config.toml
model = "self-supervised image encoder"
image_size = 32
horizontal_flip = false
activation = "gelu"
mlp_ratio = 4
widths = [80, 160, 320]
projector_out = 128
muon_scale = "match_rms_adamw"
lr = 0.004
lr_schedule = "cosine"
Rows from block 5 of a small self-supervised image encoder, named by matrix and row number. Rows with one number belong to one neuron. Each number is 128 + 32 x the weight over its row's rms, rounded and kept within 0 to 255. All counts start at 0. Numbers have three digits each.
Before each neuron's rows are labels from the 100 images, of 14848, where the neuron reaches its highest value: "strongest on" is what is common among them; "colour at peak" is the nearest of a few named colours to the mean colour under the peak. Only what is clearly more common there than usual is listed. The data: dead-leaves pictures: piles of overlapping shapes. In brackets: how many of the 100.
# fc1: MLP up (model.blocks.5.mlp.fc1.weight, 640x160), inputs 0-159
# fc2: MLP down (model.blocks.5.mlp.fc2.weight, 160x640, transposed), outputs 0-159

strongest on: grey (34)
colour at peak: black (45)
fc1.556:099140144128122128120110130144170124075155085101110120184121159100081124097086115158143126132052155117185136188103070104139133150091144161053153051138057090105116139065127188157163114154155153143145091104090113121113132191125118147113167099127128113137094105098113147138119107119136118079162132160104132129122109154105123120189152121099120135139109129206151100177158148178123166056102102135131061136182043129124056094123110088077127123164101180090114129120134084169110097142109170
fc2.556:103087165148081083133148157067084110110142152096088191162166126133071169143075166058142089188166072073202139120107103060180171074149168103109156124154090076111144171158153136147105116126132089192117118138132155123130145144105120114116114142140098125140106126139109127150079125110111096140136120167138154101146165159163077116103132124067113109111095112069174094123160127181162115147125192125152140113135162101105098197089132140169089118104084110113160122129197175169173109145147133

strongest on: large pieces (80)
colour at peak: black (26)
fc1.385:186134091141068171115104110170151103169103082082125130088170133148079169108150156115121117122128106051138136094146104131118118174145137111097153096170111107175105153089085148130134122148159094176117071094096176157162175134114096175140146130097112142076161135162105089126124114132151081115157159132066133115121140093165143086176124145143142117120114108126167087169098100055126126135107170081114168121102120116131176092087125129046131139055118169101205145161127167139184089049076108
fc2.385:125143157137127139082156119072130124112113170073128113129111161155105136097102124111147108141126188150186202097060071066185128101119135130134143219132124109058092105153114079137099101135128161154153053168179056089134173156152147081128139155113062144068127104153160170126129115213071141142139153122119163149162145160108106147121178112143160089085130157122135107178122164088152145116147104157103170159114130130131101161151084137105088159101113110102088098145064122122143129165148152

strongest on: dark (32)
colour at peak: black (48)
fc1.527:119194113151100159094208071214141104127106107095147133166109160100120113073111056138126146180128060151156153118121072132133137151106127057153147160119136119111132126128048143080172142153205119139159073160128171145124068131150108172122142107142117227117131147122144133213116091170099109170140131103117062207098123158130101130150103135139140126132106138149108132140137145072094123155135088179127097104083155104125150113105122146110138131087122151109155144130079115119142098152124069
fc2.527:134124132172122125107163124148162155096087145119074195168174116130146159070160089158165136094156129137125085119133155096144133085144163117104144097095125154138087151155138140143081141137097113191100123093139148101105131161169071127178167137098135077139101160072128162068144168102179140106108099051128159094084116135124116181137192093157079092104158106127099104173129131202122106069183218110161128103090151123146113147079086107111117104086142130133113136163184142127191154134115064

strongest on: pastel (37)
colour at peak: pink (25)
fc1.494:149140168153175094121071159152121129120132136206111175190081145105160091151145169145097113101106087164118163145149172120123146140124116139085116142162137143137049170113089179086139100171144091176162132080130089146184147128091086107077172148127124129125174183090143125156158098125129141148001175110139137088154109103172094120134125144146125131171075127175065144115182112098084110135129110130113126117152108115101188094146095098165130148118140143112159152107173088185113122084168090
fc2.494:138055068135145126106151105172102085164082120232183112186125146162143118085111087146082120140108147067118109140086161086152129134176138114150087128120105057146098057124165164127131137131127152105105140135171096120134129148110134115118135120128151134133093176123103105175101099097151177188224077133115124140089145118121148146123137166131191071155076089159113138095130103144142149127157176144166108150071076133182152125106143094153144099116114180144163136183130149140108134126076061

strongest on: large pieces (73); pastel (45)
colour at peak: pink (34)
fc1.123:144157123131219098177096104107113118135120145189213116113085137111134057137155223137110099148130120125122126099043138153162143135114092105181128113147171078185193162141052150123106096114163184106134075111092102121079090108136144124155132134130140140152114129124179150071101145134141095119109133111161095099113087126159149092101114137178118165159139094123161159163157142134119175106079120176085094173170089121136153099118119086113063118101137132158150088162116135157068138112168161
fc2.123:097106132134208143119053140144074130118140135154118118124152143164101112082168146144153117089119115106171141106138134122161110152111146182110168168108082070120198156175142126130156102114145153133088175147188180112085150109142180140124176050196124158149138133085079083132160102077101110152159102184073119075082130166144146143109118191160134088113148082179149119118152165127135137084119103133139048165130094124138127120150116137174089087078080121105147113171105133129089140076092093

strongest on: shaded (81); mixed sizes (65)
colour at peak: white (29)
fc1.233:091146124095151144159166105034156121167074098117097158176113123124148133148135128157083137143146081166140136146106101085200144163050093117125149151162131114115150125135141165173094165164104132173078114089138134175136169114081100117132170107088113070110145112129132131132106138139132116150118123158146070112147107171113180141119085097147082209121137139227151143129146200106123120048113163115188128151147091170142108104116105167135137135084155131070111101098110094064122123166064136
fc2.233:103159099158144159144089135111152122130082130137195068151121127077153149135181155169108095115118184144118137166151117174052166123150196071157140203135105130108116104088149123153129151151064092088157155153159116154153092065129108109123126140157097145092124116122092130111147087111141138093172166145154092164068120179101166103134135113147169125131149114130149151122000093113111154154178146135104108142127123103154143136160125079120097130093114109118161099065206110064151111171085130

strongest on: shaded (96); large pieces (72); pastel (39)
colour at peak: pink (30)
fc1.590:105074136109092139127105125098152136130124081083143092138143116190150133133099101138133154162133099101112125125118115105152112246102132143088180172158090107120095111131111077136082131167070040136116122114087112180200153141104169185116161128112118143132129106139118143125146183126173132101134120152153150131172164121084170072213108143113130125117143158175207200146105124103131145109107097144098139107175031132091139088094096151102082154125150108139117103139149112089087152122093092
fc2.590:075184112151143137122172144125127143094168131114113151104159107077117132128166063087144140095089205103097133110070146169134125122146156119158075116184158163194124109128138093171142172133111047077129152146121159183144131080158084100116109117180114108139137153128089087119129096105115059133131102145113184178142057088152104154168123132168130104041107093153111161159112109159121121112152198154114134139096147139064198116146141132082106124141135058142138138173150101169092120128161139

strongest on: shaded (77); large pieces (64)
colour at peak: white (34)
fc1.402:132158152073152082173169114200144121119108118131110059121122156132128113153078145190111147142158111196131112100103151105161131107117134154139125110059098139118105151169101182107119103075097117163149119143140146142153193113142165075133107178132133050115081103126123110099115154143181164072112122128143093143086142201167084135074175169138136171187114098149126208165140114105131121130090108149102126131159109157155084110081085038099135141092124201122121096133126086105140173109151133
fc2.402:107173110091125171117123140114160126099119083107070188089130181166137117138081100172145079098094135151172135104113079167190139090123104134119102136093156103139158096155142129096110145139119201128146100155140097142184164119131138072162099145141131136137124090215098166097127108175100130134113102127160189136189150084133106165139087096166168076119153098145136084140058133104076142197106148126146095156163149126139094155140127106154104096162129145116165165099144166099128102055023113

strongest on: large pieces (94); shaded (83); pastel (41)
colour at peak: grey (43)
fc1.145:082150130150058166110107142079126136100120126135116137152199139184161184076171165120164129119086082137140119212087114157127154139144113140153114157134132136161092116104102146138159099115083048100148127124091179170164191131116163152183166091139117113118160157116102131162142136078114080161129107147092163153127123154132085145135162157101169126119117146175158086124121095115129145233131123093135120127103203090062138075137066130136126124111129132074145129102108172111189133049117151
fc2.145:058149177068180170131083097110158105085144098084133117134071124103114149159163151157175105105136105141110122126152162127102116085089158143111204133095148116180149131153114145081110166125109176096155194146141147122094135125118159184112179106149131133109128151152120165122177110093144137116093161132116105089130175183083193115084107135111160149165154064105104078073090150112149164065157133113105159132129119105128120069172091118118135088120102126092151097197135066138221166139107149

strongest on: small pieces (61); ring (28)
colour at peak: black (31)
fc1.278:150108129129128072107205131077111138160146173084060120180130140040109186095143117123100144093125168089190122139155118101176159143105149151133116110127071110092139104099142105139114050153135195148173192151110142120079167122141152116133139100119133117155112118141124145078145134121055153173131128132126180106139148122122173187087162129156151139072077122095142144132090116088153107171078115149157174151093138113118119109120189173134120223156161090121106109114090123087135183174130140
fc2.278:111107098140155170135151087150196125109136161113198116130134109120120096120136127133113151116123189205186103118144113117000144136109188062126148156145083129114134124160118136151140138141106124147088123154145084120148091121141107128118108148106128172101167137142136108154120158109130151116176161167142115167100103120083164095096120119086140130128140080098129133142025126122145163131253161173075100135140144094116142090128118105111169159116129110070119158052066131102134171160129127

strongest on: grey (33)
colour at peak: black (40)
fc1.134:152156134151115144098154187145058122131166217128165148168115130174138150167125167109137151097147148159131138059210090164118127143142112128105146126178180109101121145087118190120119156127121122111138141131128127106147095121143152139153117145131126175105120123114106147154144122103194124165179191115157122125119154122120143123098167116152149124021228140089208102124144098130151130126177136097108101106125091179074118097164084145133100139131144155101158000146159123135125109133161151
fc2.134:164179134125148129141088155167154128115088142153113187150091135148148129131153189117158093074133147109144156217136135077137110096061113113151106142129164091104076105136119167123115173156159096153156100153094078152095103089130129107140142120078145112106185098106091109122186164118116103132122085153110099142126117119077082148154116163133143126142167128085145121102198132167204174107134165097149162157151159095142138114142229102155084063122107108070095041147101139067101117155111144

strongest on: shaded (77)
colour at peak: grey (43)
fc1.349:109153107162142089118132125142097131101113098145131150138127138140133138167163113143149113174113128139157107200101123185148124108198114150144100137122150112229157127114158119054157103137226186067148107154169117154137159146114095133112128078145131157098205075158150071131133147075154117147107120105098122130104105158164128146122116157106144031092124152058147119166155111103151096134118177153086096169126127100166129113176107131135119088170082135121131141150182205125145125085140203
fc2.349:148167147110090142110072138126151116165103083155082108065165140188116135129186063135143114117140128156138128142142109186096126095185073114104126132089150189091174190154114177062149145137173125143126116129183103114130120120194101145136114095136087096089190093182152195142098157140147090086132153091126108105116111132137156145133160119165105134169134145098089157185072150103157101130123113130073103100156169144096118103090147086096131122133160102110148093112162095067162168195053136

strongest on: pastel (65)
colour at peak: pink (58)
fc1.520:133149128121103114101106108162165000145117141132110111136152129110152128122140163127126145146133128128115135115170177110161078131123094131115141111126150046113132127120123121161120166136109143123137138139134137112157126119147120138128126127144113131127139155121118110105255115134120114124150096139120107117117155127148128158132148133116120132152165105114170113116128114099134111136087117139136118126112135161157132156120148104108151135124120145127136116107140137144126111130118110
fc2.520:121116142131153156147138096119131042150128096105173178136144142152145149105120075148126183115100126111130119127140068141116052087104184085109142164141107059136105132145083153140126121099118099122149177145176083135119153132106181114094162126125094100075134114142133122160111082124108176099060159142142113095146165115142146121164145134128123117114000182147115143174181125156135098165095155093100098160159152151080134070123173103180152168163161105096076091198175133143149173096144134

strongest on: grey (37)
colour at peak: black (47)
fc1.279:079064099110109150128144111095107124097129115119119123186151148126064134108125058120170082116133142110150142089121045124108154163151109138089125184147178077127117164130139119099133098154122133164128104111149102125176142091097153165185127101158120117112115112144119133144145155119156103094154172157147108094160049127146152152127122123108198125050227145093193066094135094074175139094096121117165130136153134124142101162164052137092123136105145135127151043193162141135079125114172116
fc2.279:109149162156133076140082116140157126099153106099068127134065118089186141127130132126122170143099174109148126144149124143171118121102089122109104168102123109109125139156103184135126217146174066146144078130124111099112127041143064127170110132087154086137140177126048127159113096152090142105165185102152105117089060129115115119132120168172128146156112096119058133161116123129178125135188145125137143166178151123173129088141122123184133107097116130043153194142079154109142193171120086

strongest on: large pieces (75)
colour at peak: black (37)
fc1.587:102143073106107148101125092144132123102116148099191123090142116149161191097178099140095143079112113114113140140094150131130137123110088161056110165141147117087105129109090140112124178135151038125079128221093107084086155137129187149121088111128187104152112097087102180116140140114179174144136176111129137118134211113089135156126131109159131101086201121109161096155112138154122120107150136120123066114190084170144129100126097155153159141109127100135113016123148119186174111119166092
fc2.587:135122111103185089121108129132103153150157139106121101106175068140123132143140165148125157138157164118115104130144110142108142116098109050164139131108094109115067120111153144150138137108126114123136141183135179162042149162093173118103085104146190139130125093179104066131199199141135158211090121112146095157090074113148080122117149125132125214124126090126099116088127107099158144199065119090088136153142084120095158189088099112124127146125098168073152190117134143189109113200116125

strongest on: pastel (53); vivid (35)
colour at peak: pink (30)
fc1.140:136148109152137139136153133105147130119138110116114157154117255115143119119133147115098131165121128107129098112146179138141000097157162146173124144144103019125156130120199111120129163151108094137145144123137130119171152110124128165118153156125112116132122106153120156134126120156101158103110100175099137138128124151136120172126122133107120128110061087125172127149140152106110156133124117141131176106110167130176137138117115131124116119109138123154125117099127156150107133152156117
fc2.140:114106088156097142059107185142132160131136104126159126133136000125063125142104068141158107095078134131107136158144073139058232199106168148123123115101142084114103129121169181177132113132133130185123116149129071146084107093171144181140133119112137145140142136129109147137101110121113148144139119173160108117142111085144110134113142152171088083148042161094118122162130091138099094148149122106132165183164103169101127114161151168115152104126106105149090133204118158118167124143101160